config = dict(
    model='contrastive image-text model',
    dataset='pictures of board games with random positions, seen at a slant',
    train_examples=195000,
    image_size=64,
    crop_scale_min=0.8,
    horizontal_flip=True,
    tokenizer='word',
    vocab_size=67,
    loss='softmax',
    embed_dim=256,
    encoder_arch='vit',
    encoder_norm='rmsnorm',
    encoder_norm_position='pre',
    encoder_activation='swiglu',
    encoder_mlp_ratio=2,
    encoder_head_dim=64,
    encoder_fused_qkv=False,
    encoder_bias='all',
    encoder_qk_norm=False,
    encoder_parallel_block=True,
    encoder_inner_norm=False,
    encoder_patch_size=[8, 8],
    encoder_conv_stem=True,
    encoder_layers=10,
    encoder_width=320,
    encoder_positions='learned',
    encoder_pooling='mean',
    encoder_register_tokens=4,
    text_encoder_causal=True,
    text_encoder_width=320,
    text_encoder_layers=6,
    text_encoder_norm='layernorm',
    text_encoder_norm_position='pre',
    text_encoder_activation='geglu',
    text_encoder_mlp_ratio=4,
    text_encoder_head_dim=32,
    text_encoder_fused_qkv=True,
    text_encoder_bias='all',
    text_encoder_qk_norm=False,
    text_encoder_parallel_block=False,
    text_encoder_inner_norm=False,
    text_encoder_drop_path=0.05,
    text_encoder_positions='learned',
    init='torch_default',
    residual_init='zero_last',
    optimizer='adamw',
    learning_rate=0.00072,
    beta1=0.9,
    beta2=0.999,
    eps=1e-06,
    max_steps=11800,
    batch_size=256,
    epochs=15.5,
    lr_schedule='cosine_restarts',
    final_lr_fraction=0,
    warmup_steps=350,
    weight_decay=0.1,
)
Rows from block 3 of the image encoder of a small contrastive image-text model, named by matrix and row number. Rows with one number belong to one neuron. Each number is 500 + 40 x the weight over its row's rms, rounded and kept within 0 to 999. All counts start at 0. Numbers have three digits each.
Before each neuron's rows are labels from the 100 images, of 14848, where the neuron reaches its largest size: "lies over" is the class under the peak. Only what is clearly more common there than usual is listed. The data: pictures of board games with random positions, seen at a slant. In brackets: how many of the 100.
# gate: MLP gate (encoder.blocks.3.mlp.gate.weight, 640x320), inputs 64-127
# fc1: MLP up (encoder.blocks.3.mlp.fc1.weight, 640x320), inputs 64-127
# fc2: MLP down (encoder.blocks.3.mlp.fc2.weight, 320x640, transposed), outputs 64-127

lies over: board (93)
gate.14:442474484506489455527533537459473451439558448483488543438462532448531455540488560439450419566527479498542543526503514530528473497519431518554483541560460498474457600447508538525555454509503536
fc1.14:438518523463499475478504519557507515477435456480468467531527425547489495523524544498514434500494417523559550507532508496458444537541484539451574460498461438468555551402423462498553535513535432
fc2.14:471491519494480500540508475456481484497406454466510512405419487473433542481532565513562474552504492478528499555531481504463582479521530391496482468532474525572548593461446547427489463475479534

lies over: piece of the first side (32)
gate.520:568458479565476536493505515437538482577465466452475493527456488538502558538501513561511482514448415468522440500473492532446474459488568606447477445498492480515538484534501459526538531497522421
fc1.520:439493517479497446531493528501429559495588525584530506540513447501523512466428544456476431508552532452449484449551463433473520525445537444477488530525545519563491510481481563515508478492488496
fc2.520:515442435464499474537492483486481511502533540568492540478525579512425436457475546471505488518497525477469526473479467428507481475449569491468516444486463450548479494452505534547485454520477435

lies over: piece of the second side (35)
gate.400:571517522498533486514459490517520404551483518485498446457516424482447544444599491521541507494539456566460448538472492507562471493435518482532463474503502520469498533496549525484467446502524424
fc1.400:553447527486478530453518499502504486491488467468501540486466531479576518481521497524496481453527545472479466506463549480475550555438476524486481497510510508570497510503492437544406531471486468
fc2.400:536497447491497557506464521543532516457514450542453481517527505518573504487416451453498466513428484466549530493503488491497516538567520468522540529522409479587525463500426480512472474465516519

lies over: board (90)
gate.340:583504487505473468504531594537533504507450505519523496494474466517523568525585509533599549548467468507538535505540547474565538523481512511538514457446538553514481546492546528501423563505480421
fc1.340:495483432504481516465520503514559464468495533513554531493473496513470469506515494481447486470434528485489461508596480510519520428511489519380492457481454554522488494527550544491596419541483473
fc2.340:494513561508491446534464488436467488532514494532496479534469501475491528494574497583453473448594441554454521541485529513516464445515523522537482518428581528470435538492508439472577479487536466

lies over: board (91)
gate.462:541507434510458547511489506493460492492514469451457487439478472440412509490448530443496467585543483422510447453536438488465484523440507459532521431515476470512484566553486550504528458479500438
fc1.462:553542466446514470489461455447517524578510503465534452475484458543499513497537524495535466515415512535556486444457514484509515462495532553514446547460490452424506461506467497521535451575497549
fc2.462:463555526431501525587436451458514503475496486535447501490546532509612551518458453507456555477511497466478484541434527468518522516434532485534516526473488484490436556505439502578477502430501501

lies over: piece of the second side (59)
gate.64:467565501547555558476484516512543431550452501516486411477473517522492507554457513536499524560463567513483478468500484425546497473499558528554495501516475424502526512478561418460475550527516486
fc1.64:509482577477569508566526452580486415508475509483550514520504566501468438576466438473581488515445507534514566507514539473499484501564538519527463478457465528495523452541575520489520499569496562
fc2.64:489493508579462452439583472441449529522501476462529576509492416468495531505579531531473465497565565510520489454529486530436519465472482552540450483485557541415492499522507412505510525548484418

lies over: board (96)
gate.295:538497550546483451471505530424473534545521456506500515511534527463500566567568522565490500471545478509467458510477486453420501522450467529462458427541486488532427529493488426488437548438493433
fc1.295:465424471555518551506469515489490535523484475541531487523473434492534514488560487447533501502532474534577451444539566556437527512443479511407440567503551473477530496537457475467479543501490490
fc2.295:500501466542494502446564487509549488545530486434469502492487514504499459560442532465532542510492580514524577508495469502509495474566501548481567483418498464438490449531508422568569489570472544

lies over: piece of the second side (26)
gate.359:484520481442540503489517474482449547510507430548490538456527430542542499509544488546510509521575477462453422492462536541501479423457454533479441521465497600436429491533482458429488534555553464
fc1.359:431543545438445480494528480479410476539591457505452480498519433471533493532534513463452501467491509477468478463509444554482535445536505546496504459551469530474562557571505524500504549562468423
fc2.359:551532450461469470508452545559515534456473520536566502559506455542491476539513482525545568445566540542468492451461438511525450454493452506554471559543479545577435456490552513417512505470521466

lies over: piece of the first side (52)
gate.393:528516512490483527532543567521562501408474495482508469526542536476566429472482509534476463483532564480585543450520482553524506494538515468544486462519456508464476458404483509463458462548529501
fc1.393:509557467469540584460483493491425526532521554452542601536463484496484533519466495474441459481521442451520471550526557465471531483521562503455478556436545521451525561531467477487538510416482458
fc2.393:507493463505530521458492465549480501474506514401529566506473511470457469502479519503498583496515537520441458446477435470461485473457521556483509536531471505455567522537608519502533561479507431

lies over: board (100)
gate.251:515573548491522543518517527464500523510478459488496467502547514423473538551571518491479499421528504477513486491480487462475476406430455579465437447552564445520491546445510477504459499471530450
fc1.251:506491461554446480483574482510483583516526525450446522564578467512474452501488531523527409538440547439485522453496476489454495480483493574485543569487441448461558501545478438559484536460540535
fc2.251:511466599437497448521454431423438503521462452515485471501520514441496520502554525530457475472578458518526433541472525475484471441459508515516463478502540441487484580434450524479458469453497457

lies over: piece of the second side (31)
gate.379:503524498434540500486513449478417500579513534477449469481493587540450535461455455487524532482544470543511433491537518498496488472493474412482471508500558549572509498475565480473503397529449481
fc1.379:470531458568559462470504536468484479499526431446483508508542450459521515539481536450502485466470406512549559478516550482522546472490577479490543508472517420565482545412517449567560499440517443
fc2.379:575499504401521475599443478526489517493555502543486451477495559541508459531472486508563574403517539534493523472463446467532481428529503482501506447509472499548390446510525577509482455474468519

lies over: table (77)
gate.639:469535481510517502447543498454508539530522499479521553491480461532432506541433515533413418466598530486539435549531534561443506531490495581470523572556492515498540601413478578427538520468529513
fc1.639:521443529461571593549508521467516448534472459581533451511456538464579520494555485534458562479433473545429520538453456492482582590521514491575473473499549459466486527560459431479506505467477542
fc2.639:499528538509473498495485527514453516489514470507514518528525467451495511538563471588430456491622485520518508430516550517463471498480483543535457468515573430443503534514494502516442541498508491

lies over: board (99)
gate.329:455519516489537582540481438483502463449414468458543464539521536553465545520515427499470469473534499468527505512514455487502511489478567500506555404496503540580477525541520477497521499488502530
fc1.329:503526577558485477475519437510551496410532489576550382539546490489473528418498494536588557570535538448492499533491500483463509497553560510576540483521495515511441526540546535531503447512465447
fc2.329:531444410528494477471562483484501447513503542508485482497485534443451438414481534503555492508484525542516515515542541532566485480492527481506516493526543450585534397462530494474526439465462576

lies over: piece of the second side (52)
gate.268:564499571429461488550465463450519512501527496585441534487443532438555532463521602553531513570510501460544514464567497552495442422508507463489457485446506555517425513471456483463490453520459471
fc1.268:435487472508514481502444530505475451492427527482458454476474504495514564461566526510534578481480458453524526486518462524493536559592532439535515512444539460509494424500501406482550541458484534
fc2.268:488539498529480527475560479550535559502504514483495451473537520515564473505442480455448455506474544458523571496467461496501548529556513514483552486460500415468490570520471416525417508577480526

lies over: table (74)
gate.600:483515540541434495508518505512504422520541549510552481513471523485424433512441485463477422499603478496515441551513505499486527531505469525483515481472466436477540536417501467468488463475528532
fc1.600:524515487462556522488505555470496485478446472561504437515493529489592455493511480519482500445465549435570613521504499525538523543447447443551549560478556449500474499501485477495522495442497455
fc2.600:506540527506546473504472550563488529482550471535528476576532493516530466547540417530454488453631562531470518442461534524516415548505474580549499536481532467488437452535513484514519531502531499

lies over: board (90)
gate.435:527486575459460503535564553528485484539518535498540549515526459531510544467591512467513463574496532468551521512592515502502533500484593465492515529467534518514462535578501493434480545498522484
fc1.435:490544516474535458552510527531525484496498518495569566434510469480454497474548508483563533589433426506494490508530507489440442529484566521448543485450474509552457527460535446458581531517504467
fc2.435:529499507577441491449534507448420502545498550439502478503450531483466515530511557528450490490571453498511530550500517533504526505505488485503462476468523516407541531484513468515548457503508496

lies over: board (99)
gate.62:498493465533472508443514481492515507477467464485481483541562513513530462488566434563446543552496506470546548454538468528462538510527460481547505475537562487488576421496560493568435572457560475
fc1.62:537548525530550446545546478538561545526540521486553551481475435465512465526528556465578481429536561517536535507492537502507461478440552480443517562526444554521444508440459510489566495542443549
fc2.62:485488513465450537532458455418417506524522521519482535542577519495461559536555484496491464512563460506562487506538486475471456530529535543531517507475551426460507497559517486498441479488540549

lies over: piece of the first side (31)
gate.612:556535514593548462535512505447495482483484497400510432401447528497430463477487567486526475499477461466465515522523491505416449503477493501471542514502451557512474600498502528490473546477467556
fc1.612:559544468441488557429522511549559472460462433478509535483505505546520501541526478511496597553425470539521529509588532571490515474566434497464450480542455456566470462534494502552564470508439447
fc2.612:513500548471544505491469434448532536504509472577494455553549476515518505479450445519458450427463508583565435460471531477473450416534501535514492521540522445523460426466508500551445462460561525

lies over: table (61)
gate.334:476541509553469535461499535507534551453563473464522487539516497504436414447555427478558476465483529442544553570493511543455535500517474536457497462511482487573510477532480514523578491528442454
fc1.334:512457490424487490462457525572538502489534488518496530483483578540488489494525510454453524515517484458513533498458501505532551536527519503485479551497558428505582556534459485541495473492507510
fc2.334:486546499495477531441533503533496469491459575532551592519547534447479437506550529517404443550472493539518532450535499501551456506437527501501509457508537430454489495429513523518467519495544430

lies over: board (96)
gate.208:453478465509442486495549542518419485587578526487579581472487434490506528543495482462524511473504555457541429440565456573499478527476545541516481523464535563449530435446475459469520545512509500
fc1.208:519530459491456472515451515465426484542532499511508562548472476497471514532572573501473484590523451461430541420496472500470498521437524404490545506530506555560547544444527488547503455483516571
fc2.208:564477505540498459481471564541556487510459459500542483483442500511548505532468444531532535495412441525466477503472466493489489443482495505469443483470459598524459519499502518488562534526459502